config.toml
model = "image captioner"
dataset = "patchworks of several textures"
train_examples = 145000
image_size = 64
crop_scale_min = 0.8
horizontal_flip = true
tokenizer = "word"
vocab_size = 40
encoder_arch = "mlp_mixer"
encoder_norm = "layernorm"
encoder_norm_position = "post"
encoder_activation = "gelu"
encoder_mlp_ratio = 2
encoder_parallel_block = false
encoder_dropout = 0.1
encoder_inner_norm = false
encoder_patch_size = [4, 4]
encoder_conv_stem = true
encoder_layers = 14
encoder_width = 160
fusion = "cross_attention"
decoder_width = 256
decoder_layers = 6
decoder_norm = "layernorm"
decoder_norm_position = "sandwich"
decoder_activation = "star_relu"
decoder_mlp_ratio = 3
decoder_head_dim = 32
decoder_fused_qkv = true
decoder_bias = "all"
decoder_qk_norm = false
decoder_parallel_block = false
decoder_dropout = 0.1
decoder_inner_norm = false
decoder_positions = "learned"
decoder_cross_attention_every = 1
decoder_tie_embeddings = false
init = "torch_default"
residual_init = "none"
optimizer = "soap"
beta2 = 0.99
learning_rate = 0.0021
beta1 = 0.95
shampoo_beta = 0.99
eps = 1e-08
precondition_frequency = 50
max_precond_dim = 1536
one_sided = false
adamw_lr_other_params = 0.0018
max_grad_norm = 0.5
max_steps = 8500
batch_size = 256
epochs = 15.0
lr_schedule = "cosine"
final_lr_fraction = 0.01
warmup_steps = 420
weight_decay = 0.1
adamw_weight_decay_other_params = 0.05
Rows from block 4 of the image encoder, named by matrix and row number. Rows with one number belong to one neuron. Each number is 500 + 25 x the weight over its row's rms, rounded and kept within 0 to 999. All counts start at 0. Numbers have three digits each. After the name is the row's rms in percent of the matrix's.
# fc1: MLP up (encoder.blocks.4.mlp.fc1.weight, 320x160), inputs 0-79
# fc2: MLP down (encoder.blocks.4.mlp.fc2.weight, 160x320, transposed), outputs 0-79
fc1.7 098:540528530540465501477474535504564517493518532493488512561517536497494485512463484519486483491483502494487509532512516537494515470517510478483546503481494501483455522428522469483468532511482525532506480479526481507460530558525510510512507553
fc2.7 093:548484481513535475516505500498442483459550472455551524498500527512483481447524507481502536536468452526502505486502455480517508477515480527522460486546487524510485476547514580462520492477508470504513477507491512498506507528467468447519511472
fc1.8 098:466484479550533489519546487456533519522513470498480539500500560490545500491507523536494517493471505526476500469474475508509548462518490454477462498465514465491464478480500500515507469492515499500525499529514455549517535551469504502517476513
fc2.8 098:467499485458491487519508482485481548488465499446483479515472483482455512512487510482478517475533461464522461521550534506486455540539503533533539525502519534522557470504493516491464521544516493524509543499512507465499513498527527521511513512
fc1.9 106:496505496499487549498487514483491542497533489475483494484489481541491485497493491515481438485521508514499525525474512447495508494505469538457477524442481510498505548478530464520504518555524490472479492475520478505504506460469487487509508489
fc2.9 114:524471528490474503501508501490517506501521431509516506499529485511508537523545523500524541557500480486485505527530541494478509478525512456473497479508521482476538493476500506478505482494486460521459477494509500473464469503541492512486462488
fc1.10 105:506512499490498528523511477514503493505518533524508505496479504534467507524499532532513476518523526512469465543493481513514485469498490506460544524507505497549508512515478505515495520492535493512503504454523492472463574511495495523554468478
fc2.10 104:464483475482497550523492491484547476498458500454564547502507538500510505498516453448494509459527485506464492504497528486522506484517530496534455485500523499489507471494518465459523500492523495524512523514484464486493464478511480496449534534
fc1.11 102:484536487501464490490467564460509507457545506489490451547516484490520463551469499498511527513512486510507542518484513465462499475522465480482505516498501478510492477454496491507518534516478518506476519470514528519505485482478504507515522488
fc2.11 094:468482516478520516552535450493494501485503487485524530491507461521513495438520517478506529492488503557514465503503551494500503540526487524471523469502555504539493499441534471492511502506502496475526504461494479488538526475481474481492463550
fc1.12 105:489522517516515536477469486505529513486515487497520478540474518505498505498528523534542507532495478502484498550507476483495545504506462531513498487502485494488469516483464491500513465486542494500482530516472516475460508536549472477529490491
fc2.12 103:543500477476501454487514527510522479511477460522524498527508530440500493552518469499497487495509530492540498469513507478493483480502506472474496532471520497491512493507529486471461470534504536477507557507497499498542479469518473454486483483
fc1.13 099:506520513490514479469534453523470467472538508479499496512522516514477484541500496519462543505472462471472508516537495506526513490495503507492498449468504513506527582523526521476511517473486515531511539510530545519560495452565471516518497478
fc2.13 100:491487462490491544519485521506486526492460513470538507468471492512503480466519498505509522555542524483497505477496521462491501475553513526496528486515516468426499490485521521477453503518555521422493498526491485510440540507497499463492513529
fc1.14 100:500490478513538528492492464521517471482446482474475541507487515511506499508496506493526473522521475518481535477511517478465483496548480435444474474534537532540485463478532528483490481489468500463485486538501498499452518525506517509459512476
fc2.14 102:497466517478454470502467499477504493555535498517538433519509495521484532469447472477473487505495503470490523538516489503521482492478556488529516515444463485448515488500481511520491479536513506503516498464504500494540488489480484492467501474
fc1.15 085:506527492503513512492482529479511490486521487504550459480487487488480512529463513523433526510458440486501529489483529522511521502507516535470463492526466507483501522535504517514461505492502518506501514502502505495559470517492502463508505521
fc2.15 093:487538548503514456474470475509489536531518514491499408494496507543488492474505491492525496476460535510500524499528503488516512465484542482510520489480503543520531553515495518496483513531499482459427507489493506502479514509494510528467502522
fc1.16 095:537489516486466498526498452510486523503503526509504493465489542567474500528528464556536505468487515528507516464490474500498484479470466525525482503540451526519487519485558465499493481522512462487499488529537488507490482481514479500512530556
fc2.16 099:460529467484515525441494537505513489505511477480542506461530506493487515489487551475497519535494493522485470550483500486504516506490531534491502479512543512463465486527551543435550524465478492469488526472497478496451515522511525458507480482
fc1.17 086:512529449499509495481466495496445554469514496519488505511463501493506507487505481535550479469511482488490479513516468470519485501491483527479484475494562499518516493470521503506542466513511508491554510498465486497466495541495487477495504498
fc2.17 106:511505513457486500546529501504534486512479489441546511499527512517509512482461509442479502501486506529498501447480544484513499483496528527479553498472519489540508508492510472538537483518515509478482509509509518507518468487539494492511501514
fc1.18 107:455552495478448456494492545469500457474503511465537510514505513463436514547502487452506482486506535504526522469455475477513494504487535502463526494523509490508494524504477506507506512500503514515505520522488471497546504494485505484521511518
fc2.18 097:526474493512539514509484468507467481490502495531476450449499507499502494500501490499515534497481460474473507532489536498472497477506520528486546456528465486503450511502503508521418488459487498508503516493519486509487503514484510545501471459
fc1.19 113:526511497493513549501487509540494522467524498493510490494494450457522518523567494480499477493530494504484539505532503482487531524483498520500516517494535515473542507510509460500537480475508517486518536468524544499511473489544521439496505497
fc2.19 105:556475504488491527492521535460486481532528561502489494539526537491462463461478459496531479514529485487507468494479509514523463515485501488541489451520486518522524510452511488509494475493517483502479524542486482522510460454459458500506490489
fc1.20 110:511514491537497540469530499492512486512533476481522488510523524529479503516471513511488481524488524530505476472516492504468505477510485454503478533544480512532511509468468496489477518466481528443502481558490511514431518537497518463511551527
fc2.20 116:529503477477521505482526525486514520494476499513516486536497526466521532492535437503507476442478512508475479521465505486512500510492502562505492491480541520502507486537505489488519497499501472524471536476511517484518449485529507454427492484
fc1.21 092:524503470499496509505541487519479483538482484464478479477472476519535509506512526515490505479536507509470494539536539499470500445528436482495483539492470515524494516517502487478492514500493479525474477516506441534521526475479547495489505469
fc2.21 096:519531509483509475544445494475509529471526540524505500482495513494481507492488471474497549534486508502519522514472461517528484550527552525511485508500523511499521512530494512465493478516475490482547511474547505484519525478518491504503463457
fc1.22 111:513478426524506519490540471553492474518538479499480495507527533506505536490507467500517530497462487503508461515519473481492475491502477507489514496539516499496473537522498528480524511494505550524465500496506496503473512539453505487523516476
fc2.22 109:478497571536519456499521485476484508435525486471498493508556510527497519521470491536508503570506536531497504460488532488501449485507469506535527480498485505506472488452488518505458464510503533509545493500527510516516507485497475483474496541
fc1.23 091:528499461494517500454489481463499507477501454456460467502505547484521474505488509484538502502503535538488515512535465506498483459497489504539501494472486522481491476481502484514528492470524510486481481540461520524512495493479531506512532489
fc2.23 096:508454515491492519506468460521512495541498529461461487542551471505525488463485504485500495521487531455555518485494543503481517511503511534507479523523488515517556546506471475489504485515466492460510489472474507485517514537476472495502541478
fc1.24 103:546510475498499461505500509494485512512515472533479518509496471521544470504479492542533514494530530491501481530498460502490491492517525478591497486534496505475474508535520526477495507523508548542492508514482487455521464506464504487501507500
fc2.24 094:507544479498489514486514524447469493455504515506547481480502479501473549485513502476481490498498507495559457492465555492489440491483514504491512502461503497494462500497485516501504556523513516459491534531526509503536506513480553475538463479
fc1.25 097:517532530521537480471465494510488504476466511492485511484479461544458530536489486468492530517469495477473592520527469500504499556463492490491536482466507464507439501481503533502479539518556480505478477513512483463482501529503496523514490499
fc2.25 095:466509494517497498523509464501495481536525499489540509493525527503504467477530470476504503474559483496502468479501507479464536461562494489494460535516469486482499447434478511465527496481466479506494494488527600455471549487472507556493519546
fc1.26 087:540524528481504447482490532462470434507503488514545521495496477524499510506523494542466497474510525516520529496514495475472516502488507486506521510494501516495508517487473472541442512502532505502493521483529503548491515542494523509528525492
fc2.26 096:485509483501504535451511500522550519499539485489459489515537523519525524519476558471516535504510465485499493460486483563491509492500524549506493514535518551501470443510511464481556524483494491515492477529520479488507499508519446494486492507
fc1.27 101:477516496502494475518500491471434492533504481540532456471549478482499487501499440474506481460450502504508513503481541481513521533476488509519517527544513474480453520501468526512513496515487502515518512507477451502503488530541500457521496549
fc2.27 107:520518467536503469487505514520488495460495514522495511508459517525485502505478512491488512516542519524499444479506429542465523489515512482528470532499520506489531499512534487494549486490499475531514490499502479477500514527520491534505466496
fc1.28 106:507511475500500509506497499516503533516488511535495474529464501548496516519461494502467511544485553525449424533500505478481532494510492481533546511517512501517486498459506518478486493506501505491527514520527513503516531519517519513499479506
fc2.28 094:446462484502481470488497515522470495467462493520514499446503515481531502491511492507491467473536505525541527494456498488498545499488550496471530531460460525499527491514542519515547456482512500467463518520472438466473497481490520518503493505
fc1.29 090:449482530504483529497509509461480517474483510509515519483492493532515486505482490497555514456488503477502512502548477494504490514504481475522518496503554530518464486506537500483525539519554502507536502522493501545459518513493545478477526477
fc2.29 094:476518522448487450501518487440462485515455510494501475552448509478455471537475496472478505520512524492509548485493514497485511443500475525505464510519485464485492463484450479549473467517457477543499529487531537515491484485511497511479518506
fc1.30 103:508509527472520503510513471505460494528520514521511477498481486551499485522447483494501470487507487520509476507556526500484478511522500483503513457477476463504483510487483501530489506533497519525514499529532553456540508551510496543510511513
fc2.30 099:472518488528523497496509532512518491520494459505487505513500531474468496477531497499452460435544518546493445481495491540499526494466477512531486481551544530479505510495507458494533487507461475509478483509543460508496498483500448490475503519
fc1.31 096:494500464518530542494522487478460506504547521487485505505535536513486482514475484515511519481510493521498507476484478515537510504560459501516455510495504489493461469471511543489528495487511506519495512536465498522527489482484480478504521521
fc2.31 093:473509514452477480513487511513530488518499485492494476488448451486499486495491535517491513536514486491528489534509524484510502523506530497502530537528520488483516506532513496528517500519500498486509524406460504490492490490517509503486483512
fc1.32 092:524531474469502474491491480501471502493491526508511470485510511563517502494469484531546534526545475555459442489480487487479471509543506527467508480501543476483509489485519487530491488491456523540455514518510501469521460494471531504436504489
fc2.32 106:465512546487483483449518512471507499481550483505536515509470493437480526545488487490505477506492542470546513539486498472486531521525518475475523501510477480490518472515490486509533551522501499449550489501460503521472502509516474525483525448
fc1.33 104:517513478497497550555538565454511540539498538485466525504452513456493490509487454515495498518482518513495517517524512470503496541468496504541568537523481495498548499487520506546501542500474499498503503491508496504518485479501497502500503485
fc2.33 107:509504548495516496470496467552478544544468492476466501488518524525469483519527500441502508507509506481448500527510446511529494507524466524492506517526467536503431496461469473503540492499499523516527490547486509510478507495490491497498485513
fc1.34 110:498502514501498494495471503529504553514481513519485519480495484560482513559492531503518476520489520496489502524521478530471438478508527525496527517484490535492508510485501490497538511507463502465486510526558483516511491496536501492500511491
fc2.34 108:490466477501458530456486500471515479488507502519483527494543483506488506478520479532486501504490478504510478513481471490475557525514496483523471503519520475527496515489502508525495460509524506567505490492448517470535525509473514452470450527
fc1.35 097:479518464495517450503524483523479506504493474501491511449479500489488467533500500507515531492507514511500523477506528486462473525507476517469488474481506464515500473473474477535543465527485500526470558480552454470486483504487473461481498521
fc2.35 098:506496499517474530482487515509510467519501525491524463541508521503525520468468479485504421489480511536463498502514498536507499490511507506512515469486471506437517544488524484502463530503504524531517485517527504484487523477496500500485498489
fc1.36 110:495531482473504476506490462497503471485470512486484504501470520468458525508507516501527507462549515520493487514474525532512471512508510467466496550489511498501508464504494541530532489481495506532517492475520502536532526520496497501520515475
fc2.36 115:453481461526534522463508485531507534562548474465505514472511486519506506510478506498522474526497512500505466515523468508516527535506501505473488507534555494476500518516533466480499506467505479514464545535522482487486474475519526469498505476
fc1.37 098:489491490486493507532476517491506511553496483452502490508502549546458508489492489522466533491475503462535492540504513467468538544502562502517502472514522452489501520503563500456499515527501497467545518497534510503501507494454496493493476544
fc2.37 098:473481496482480493506528509501487480500477500523520497518477514511495518512510501479511504503468451534550493477524516477490506558495493561496510462495444490489420507484483501464512508492463508505477494501474506504484491548552501480527532504
fc1.38 094:525494493514511541487506455531475492491499509447451501509515478488458518498490523488458491489496505498582542515532466489494501509497495482543504518473517528510474519514525468500469478529512546512503496517519485439435469513505484462457481502
fc2.38 091:481493521502528472491519471447505476538439487543536465523489562509542500494500474517512506512498487517455476506450503496505500517520525500417533493516491518486508506516520520506511517463483465536472487529490556511553470538482524510512523487
fc1.39 100:469516492515512498474532483450493497518491491522476483505523492513498528507488485503527493517490507475533499522509470540500488451561517504505529517523530495517493528588535535489511433480480466551502528550464474502516539515514529485488510527
fc2.39 098:564497521481519474501476542530492522477496485457501489488472497503480503490451518487486496460523524464450543545503553484442528455498495442510484535506488487468468527512475498531505485513514482488523494503536529522501506523483510463456527508
fc1.40 100:528499513521527489520495493499518485539510504487517555439475515528511548513555486457530496504538432482530512516486515467469505496541534511494494482493480500517489522537508514509534478514508467491518502488543488522494490529519526555508522495
fc2.40 097:490524500500492535485513517498476511466497502528459494496532478489510500489498520499469489436467497431477509527513509529461464504506504508521526462524502509517495478481523518531481473504462497557488509497476503469504526520514453417473523511
fc1.41 107:489523504527479554498525479471474502469478501525535519525500514513517500516475466505561520497507518507512527496502459461507446491546488479485508543484480511511475547539485506454498517477497539483475487525487453489467507484515531469479518522
fc2.41 104:551515508494489498518488518528472516480487529528491494494474468486535490526506535517506517579486531516435502493491551475471510505535504512494494507483555521460513524517514502539533497520481461499477475488516513475547450485512491456537490511
fc1.42 103:539480532492487521506497540494494548534565509476496471505515511493465518495484515541499480483520493499496512493491572481517473478487509505460499439501510510493496510497552509498511520523519476476541495467573528508463502485525520485521526530
fc2.42 108:490483532547504534524473470443495516494469476509459514513510510486455478505536521510479493462499480495503523484517461509540493507499464533500468525454462484495481481510515505495530508538518502548471442489459530525484498484478491462512516450
fc1.43 099:505493513514484484515476488509505498492451509481488501487472504500521475509500487494483487514515536502478514488533464521509483499514470467481492492500526508493500472496515512533556514447445449478534494510529516497536504502491506482508491516
fc2.43 101:553491488452488496517517514491527507491510451508478466503509478516533526530500463480493508477492476518494505533531498499474471497508417500516534546478479528467492529513533490513483470522520486473520502496506510503488485482488490497523478547
fc1.44 106:517510483514495495500503500515480489475527492558478529513482498494476499496498538503479502484487508506503481475506522478507432484553468472490501477468546550526480522528488522506508511468529499480515518518546463513516490515515470470523530548
fc2.44 104:511508518513479509490512481517541446503536495499488473520506560523499532528540503477503511509489507519479486513484518501540492514518498565504474533492468507486503475450494446526486510511503484506502535513484540497524481515506501471486503527
fc1.45 087:517493545464485502503509473506492513545539532520490511507528500564471495505507524507520535512509531447452552476517518513500489486479497481494466456520504506469476478500491455496500501513476513483513485515508496547499531489499496447497482512
fc2.45 088:489523469495505519468508490517486482465473483514527472494481500459491499515540519476459506463521495508503454507485482432502542487488528503516523551535528474512500516483534505469490478540510516524496513473521532493488478485547493530511485452
fc1.46 105:499485481498524474517497501499485479521465492479483521483468497447490557503506474493473483473508541522514536498489494506499492487511534480476522517473484467498435434469498492497492469477512511504506480521482458458504495498509521535488513483
fc2.46 091:529559540516494516461479488489507507512485459537506476474523473525518490516492545505499507483467539509470556505482511493491528495580489504497514472509500480529460490445499502508446515528471493493497513500473536456467522461499510502508505498
fc1.47 101:506489476525506482489459490502546546487499463507494546499446525494515512509546552499458546438528489495490485473482491504522502502496515466509503552533493509489440488505456501513514488519493516510514527514507476539515507532495516511518515535
fc2.47 097:512496501470474527493517524508478523494500534517479473489489450446479520465492430523501459540525507498508546517500505529434492535501512502515521460508520487469504509497551530536512516493463483471535513527485480472512525498538520505490509532
fc1.48 093:524509485494521535462500547476478467494492494538503511492489520500507476507527486556528501454531494495525525491503521528490548503479491506455466424529545515479473510500519496521482483544508506498490525514495479516514547524532519543544491494
fc2.48 095:475525486495484548473525520522488509545516496478490508502519477473542482477472538495478539450468512499493508511489467503481501499500497510493537485486491503495486542479519537507512479491477501523497510516516473477491477491504511419514513502
fc1.49 103:512483478481518541499530535516483550485490516490495445507494472516483487482460475470478498533509508495498470484512539475508539524502489526528502514489516496475470551498496502466504507493504465478515502475498547504539508475495522510498487500
fc2.49 108:497494444500482460484508520498475459485501488484500542486528514517506527529496504466511533493480508475503513496463436479533484527475505512559501518500479506543518485501521503477522486511477506548510507495502412479463502547498463512494482481
fc1.50 113:486515484526489497480511498486478519473500508487524538516467476489480523546525532470464493518462492501512504501452504478492497548529483501542506513503488498489494501466500522464533549523497507501544511501499500506490508497466488477487530498
fc2.50 109:515498518465476548514521518481489519519492491535528500509538490506497479518499475500509500504550483480496533531545446510486570522441475517483495521501470477500503474548487526518482468540516476517495484465484508498514482500525517491547513474
fc1.51 109:519527517544500488501511497508532509540496496529464465521469539508488515481510541508554508533513505453509470478466517470457469495517500482485516458487517526444487514497486508477505498561518495487520477543514500495527489521506498461503500486
fc2.51 102:499454494494436464506493530478511483536513496519510525527500523496477496532505529526516473518499491435511506501544494488428491444519529497488505505497527471455526503488490485514540508472540494487484509502520518506486479516492521533423504500
fc1.52 096:474522519440510547471449510472542491548530443507492465491485512470486489511497492531496513463511478524472479446528493431498500478477533493509525510514512558546540512482488532475500454489496486484492489518480530498516480490481486482477512545
fc2.52 100:494522459517547489507481482462491546451516516525476559498515476500524520495499498487495524506544520454504482552437495523473468517489499543535465472473544526494465482507535489480505527533490499472495502490542423526466480477517509500483491514
fc1.53 095:501552494494503533502537529531509534541480504486498520520498519512478466488500508532492473502499501502489499511467540513489489474458487486519527478509524512508515505487496531559526480522505456508507496487505509498479470452503513521463449469
fc2.53 101:514493537514514497512537485512484501486470490506491532481476506515528488500511503494519512492494520525487516522529509505470477497528464531467483486491477521479504483485484510491517520532490475475516495543560499481546518457503541438470539472
fc1.54 097:461501519511490477485500496503514494488515485541457547465491527528513482510469521489497524465522499535485470529494459479492496465491507470506517464519505503498499523496478442485530470531513482546543490521483521509530514525495520504500472536
fc2.54 093:512506487514493479543469500452511544473490479504496509518476514468463507516522471467504462497517481523463468479522514484490528498489512491490529527550497535458482498510490527539473466460477469490457505478515505500496495492520503468506490480
fc1.55 113:527511493510519459533532495481463502537513457512463504516480494470532482474505479482482454506502531515481474472505505497492499547515524512539500487521520514463490489496522542511482480539466520490470519459539498506504485518518488506533507506
fc2.55 107:512531508516512485492495465505523539458525531492470489512509485534513540506530519491521517493515505521497520519458511494515485460483494520421495494495523513537494590507453506502488464492507511495556491450524522535507499507495521503505502496
fc1.56 121:555533475505498508481489513518508488515512536455573499460438514474511506491548461508515473473515509501496547509526535493436461500476507500547439462489517513495487516472526525521538487566509490493490534502525493493505487518547505509507498466
fc2.56 101:522511534455486497481515505525492571478481461465508494523515568475459481486513501486504504481513542511496494481535512505501515504485484489481459509488528512513527531509522501510507494471484464500528544502481455514486490464525496489503478480
fc1.57 092:515481471477475511495479504480478458500496499511513485497483481472485510476525547519509518458527548500493463522510509518483457507479502496506553486500486459480510511466470477537517489497495483522478504503520478527556510540526530461511477515
fc2.57 103:503504487466478489476460551506522489545517509515544494489477459500494524489496511471522503519494515525541522494559499483512491511515535499472491484436528478497499479536509502494541555498503538495526533550544509501535489492509504483467528493
fc1.58 111:534487471507524467562520555486510499504498497499492504485498540465500523517516511481525492506492523480502509497499519528457456484462501495470519533483518531482527500529482499546509534508532535516539496521529467506532504497544498515535560491
fc2.58 109:469500522489530524463492480523547498556548527470501506483484521527511488522460490468489519533496531529467512521489438492462499503537514470482479494528515488510502446482534445482516485528464506476474525504530539524493528486460512478518463477
fc1.59 084:530494463555501517532523507482508491470481476486501537491497465501488526497490497501543494464534511480488489479473470491482485535535504498537492506512543482557502510494521515501523506487498473496508480459492522542535540491509467489488459551
fc2.59 092:495513457538537496457474517461479496526498479464511472492510471510509530508490480490492484489466474535464504488498485508483529539466495505470510493537541536518521496528476471503498490472473475519476548523498451492465504488525498526496534477
fc1.60 095:528523474474502512528507514482531463489516504452486508519471504465504457462542503491531514509523529511488518528474532490487491530495531550523507482501517538507510535464500480546513505493533531462551493543494490491477504473509521536492504443
fc2.60 106:503505524480526471477518483504496470519504493510520469458484481491442489540552494494488524513492543501519504473499497500512495436537488472489517517513465467538497474552519513510506502473492457512525508575507491511482497527491444496502490529
fc1.61 097:489530476464457500495509561470473471465497526487517490511487506476502501535497469493460513516525469548496500529529497471471541537543494561467503503511508523548499455484516499480514461524517480494514490482509526528484513528519490490497512492
fc2.61 096:489466538481501431511500490510504511505512504462520473526484522459524507476479474508514501487490509506542464491508506504490475417505504496481496499496498520498512525512493488496521524546516538457485490523484457465495484486517514471497482503
fc1.62 088:510467467527514479527483488510457528483454448527482495489503588494440506505548500530513540494488538476502555529497494463467448485545525495474516503525502512492506513510481524503485525546483458526450515488527469519513517491502520547506494492
fc2.62 092:535493527518533510525519521469521486476515479525526496484460531498551504478503501506497485475486469576560490471553500525501504518495480460514526517473514492471487526525486536464509505452494533491494507514480477490523525491538487489519533499
fc1.63 100:459510502499520510521498488546520502518479486520492516487470504514551479495516482530477512500484458517480478504523529515510528555538444469486520523515469535505465503495510513499445508499502528490541453524534554508501550502489547475506504524
fc2.63 108:533512504496453566511464470464509518480495516494489509465530471471476520445530533466488509493544500490486501523453524535513520483518536515529509528500488526524524489488509510524499521480524492494472531505503457501564475534483490555475480492
fc1.64 107:524497451517515484494527500552530484532533523515490531508496549527513504521523496496494531501530495514532535472504468543484500509517515474500527516482485552528423526508500522514545498542542444509502512457494531514498503469489467499495491481
fc2.64 097:501513504487464500529497462482493495499492462528496466500489467483510543504505486499479462515506497483488439520523508504490507520545485457515525478500520447454496520539517475488476540473444463515508546529463476524490487517505515512524505503
fc1.65 097:478495506526497508474493511492448524487500512504489477516500488521475501508479516530533454529490554512521522454492495495528492551480482505525505474524474503517481500438509525497508539521502491512530513494532549462517543510492512524520483534
fc2.65 098:478492537497436472498473507545514442519482504536492500478500504499504488439509495524505529481540483484513512488497479520496470477457499506490506504495476518528496483542535563498508524502493531474538507483525505529466517503466460518508521518
fc1.66 110:542457484518549518471516555480459524542436529459524515476470511459480488515515486538488498530489580495518500503522468520493508503532515501481476535473533529534469492443524522501504491520490463458478503501473465478469472520516475492496488508
fc2.66 097:485507527467519512445482523538515515457523469541459525493504506463512497505477528499443534487509479548466518467505527475486532535485494501491502484517540535512519510502460460485538498520503543525490447453491516515499490475491473488504479488
fc1.67 101:552504503491494475489497521508457518494490499484512528507486462507531472467479488471502533479538500526487481486500497487466474486482490525542508512519530459534494475537536517479463503479482505539493483483543476522492508494501456498496530526
fc2.67 088:460531526519498508521476518486495517503505540499484474513495519539492473478519529520513458521485479484513460553488512487505504489539525516489555507484511506478471505455512492488490459501502528509486522468486513420522454480490514512508474539
fc1.68 111:450519483510539499486485475509484520476503510525520540510465460471509475518486494497520504531494476498469552513530480503542521535512494478513479481497504500480502559505468527469503487527530501518480480470493502477455521495437472516506418522
fc2.68 096:481479524511483486482496522475481512487496440494491498517526481508465490463491498490496501505476480494515478494472493491525484478494494533514508511502560507488450495503536487510491480537539530485476509493495515488575500489518538464476488469
fc1.69 091:534482486478512507477509498493442494546489490508502501513512562545496473478473452494521503518478520486494495526531463472500426510538491475520563546506494476519498490446481455524490474458513492482477462529531474498511526488527483532532499528
fc2.69 098:457501503519507488442516503488487489483541492528485488512478489480532466492543516491493500517498516502530493485500496483461478473460481541543496485495514489441550495469470448528514480536509458502461473446443544468507519497488515512466519471
fc1.70 096:522521518483509506457528516486495481528545470510510533511480540516562479513477475523494494489491527509500547538525441499505466509510486494520480493492508510529514522459442471514460524502479540498485489521477512510497535512481458503504475515
fc2.70 112:500463518481509498468494494487493453502511485515486504509538501486486451489492492519508488513493450494516525488485513515493484496439497488506518502550485502509476494538462410530528498482498481479460485490472513489493491508499488551448511492
fc1.71 087:474486467511517501488518508466494543503498512431517487507467478490495532486493509488533490518497526463508544502499455447459519521494514504506459480479523490498548529502468528457517466507496501510486471488499517493557539477463508471490493519
fc2.71 093:519524516490504500510490502534488490478476524495486532512512480501486522522502577480472502475519530498506481519458541497495485498504502500545502504543488488484451483470531491529463510514467515477482494543491499479480500513490507498541458476
fc1.72 128:537504481493515508494482493492493495511514515494530513505465483479484502492545498494514483501515523513478526447494506500483512492472501475523458495548491527488495550526516515546526500542528469481505536486516505520471547516515472473526469453
fc2.72 111:522494524485491448496535513520534563483505532510506539481534479466500463520498512489526562496511513500463508490540510543486462497479518506496474465459522499526540528491506472520478477471437463518514468464474486493485452506464482512484505537
fc1.73 098:501482507516477480477486501476440489484477450575518514493463532511494496491506521496508519489511519459496516485485553436531551505551502456484515504486509507491459484477511514496487480521495500504518526498509458512483534528488530487495522518
fc2.73 111:493538526549537547506458489524499498492488494480491531519477488479523491501464498475525508464545518523528479516501495485505545483468508475502464489490506487522515519486497530523486494486492508514477470494463510490524478563518580531528529489
fc1.74 095:496543472497522542520460473493510474471517500474508455539481517448523499506520491476512531529515496493503512491503431502477489520473470507533524498537535503526547485492520465537490533468470474500501492561491498493544473508518497458508489489
fc2.74 104:526479501489504518512524507480502491520514515496506533495522526507508468513515504551462479480510493515496514515500530449450520445500550546487529497504491492537496474467513459459495486511518518516512467478498492467494522527516467504499519498
fc1.75 102:510510495521516536491532516543503502540481470491490569516495498528498529533511514569502497515487500516508518490495514463443514522506465473508520489543495528506507486480537525496505518465519523537488489476478480514490466510539489493507510473
fc2.75 099:501524467490517447452517511483490522501509507517517450524533530539500503494473518491490499513514532533532496487538475508516475523516541498472493475500482488529464510506496523512500507521485508453511486516504489552517511492505514501509509551
fc1.76 106:510508510460483461502516459495557514504554539474508476534517487486522488523533478481522494495484508525552513501531516497472509464501515504499501461504448514530500511487555496527487542504511534529511441491509453477477500491492526495479535521
fc2.76 109:532518486478496513493500502564490528413517521520498535522480482520468499513498520495469518532505478530498480480487512446494498549545491517513525576520491478511517500493469516462541519521493480500532529470472549511512505499536480486478485512
fc1.77 101:517539528473485507528516549528462509504519534487435522531492489527487474500518463510511458500499532451519455494458500477500480484530544484514501528472519518493539485524454486527520489489464477517485483529502498496525479490528535480489472548
fc2.77 099:522482510500478516495494520536479528539468510528481505479523457486532497543478513487509483516516528511479529531518478499496505513469462506554483463526514483442451541495490491489547525533543508537530505533473471538478509472534473497501508513
fc1.78 104:520456493484503514536484513513541521499501490496477511490442513525496580506553492486444516505508499516526471537529512479498508513511499513481487498489554527509546506483539498496517536497497498505524512458490535492490464485520508474577530494
fc2.78 095:521491469524525498457471509481463530511462501524478515516543499486534549496495536505498461485475469447452493524497475467503546491456527463508512515512510462484475487508479507502503467515467531512506478481460458496486502461507514520509507521
fc1.79 092:468494537532520479507515489504467493481545532477463533505499520512489466529470511529511487534491483468491502466515491478484490452523477469512484505457514462508476524485503495502500489498548520513533522505509581539535494463507510512480468478
fc2.79 095:507486485506491522466459495535545509483471497478539523522493496496525514486500534516486487445527493470504496537503529490500523488455510484502506509584471495474539510512501516502473507459511476520497490479533478498488474493531542460480496485
fc1.80 098:510541505482502519491438515491519487524492514544524482504458497485496463540503483473500467454481551514554466549488512488467481494460480489539539545510547511507491463525485469511497521525510496522478504520508505503530469490507513521505523531
fc2.80 097:461486517476492531484459523524474498544483518519523521470503527490502522519530511491491450527518541522495520448543488497485526504484505517471486482479478507559520500530509440498525523475516477513483505522512478550481490492529502481534418500
fc1.81 109:582498505526484475493457511487521555502447471500479490505508520513520535484501495501478464530483477495528505476484481485522517528435523472504532505510516498510466501497508531514515534512537535509489448496463497477506522561495466484533520570
fc2.81 103:497539462529541517519531505480474476507544514504527452533479505512496471513482495527515545462510519464527514510532500470478490508505517494520482489492500501537456480484504509478527508487443476512533540451538481514504497478495480524489485461
fc1.82 095:533477490529482472489465521512504469483504479506499533508460517540483521525507515485501510509507484471490498484446539508498454520454513478513498469492505464464536479530512513507487538527494501502507530458501522504498491493517511517505479490
fc2.82 106:527536521507483444465486475501471496515515504503498507514511423518533515476467539518524513503465515465499470547535484475520548527492507493522506497493513502524538528496465493524502511497519511496482502471500516447483472496517500480489478505
fc1.83 108:518496527560490515516514505466519500532518510445506475513476529541526544498506542518571456489521487460517466534499451515498483496507523488549524493507493503529487530514518478527501477500490494519525510549515503488548476571510503507489493494
fc2.83 111:523492488480450496499528496471569522509468461534487519499485495502476502494501507532485466516490491474510507520522505483477479479487507485503494499513506499490513530506479488446528508570505507521519504511503525502501492484515529501477435522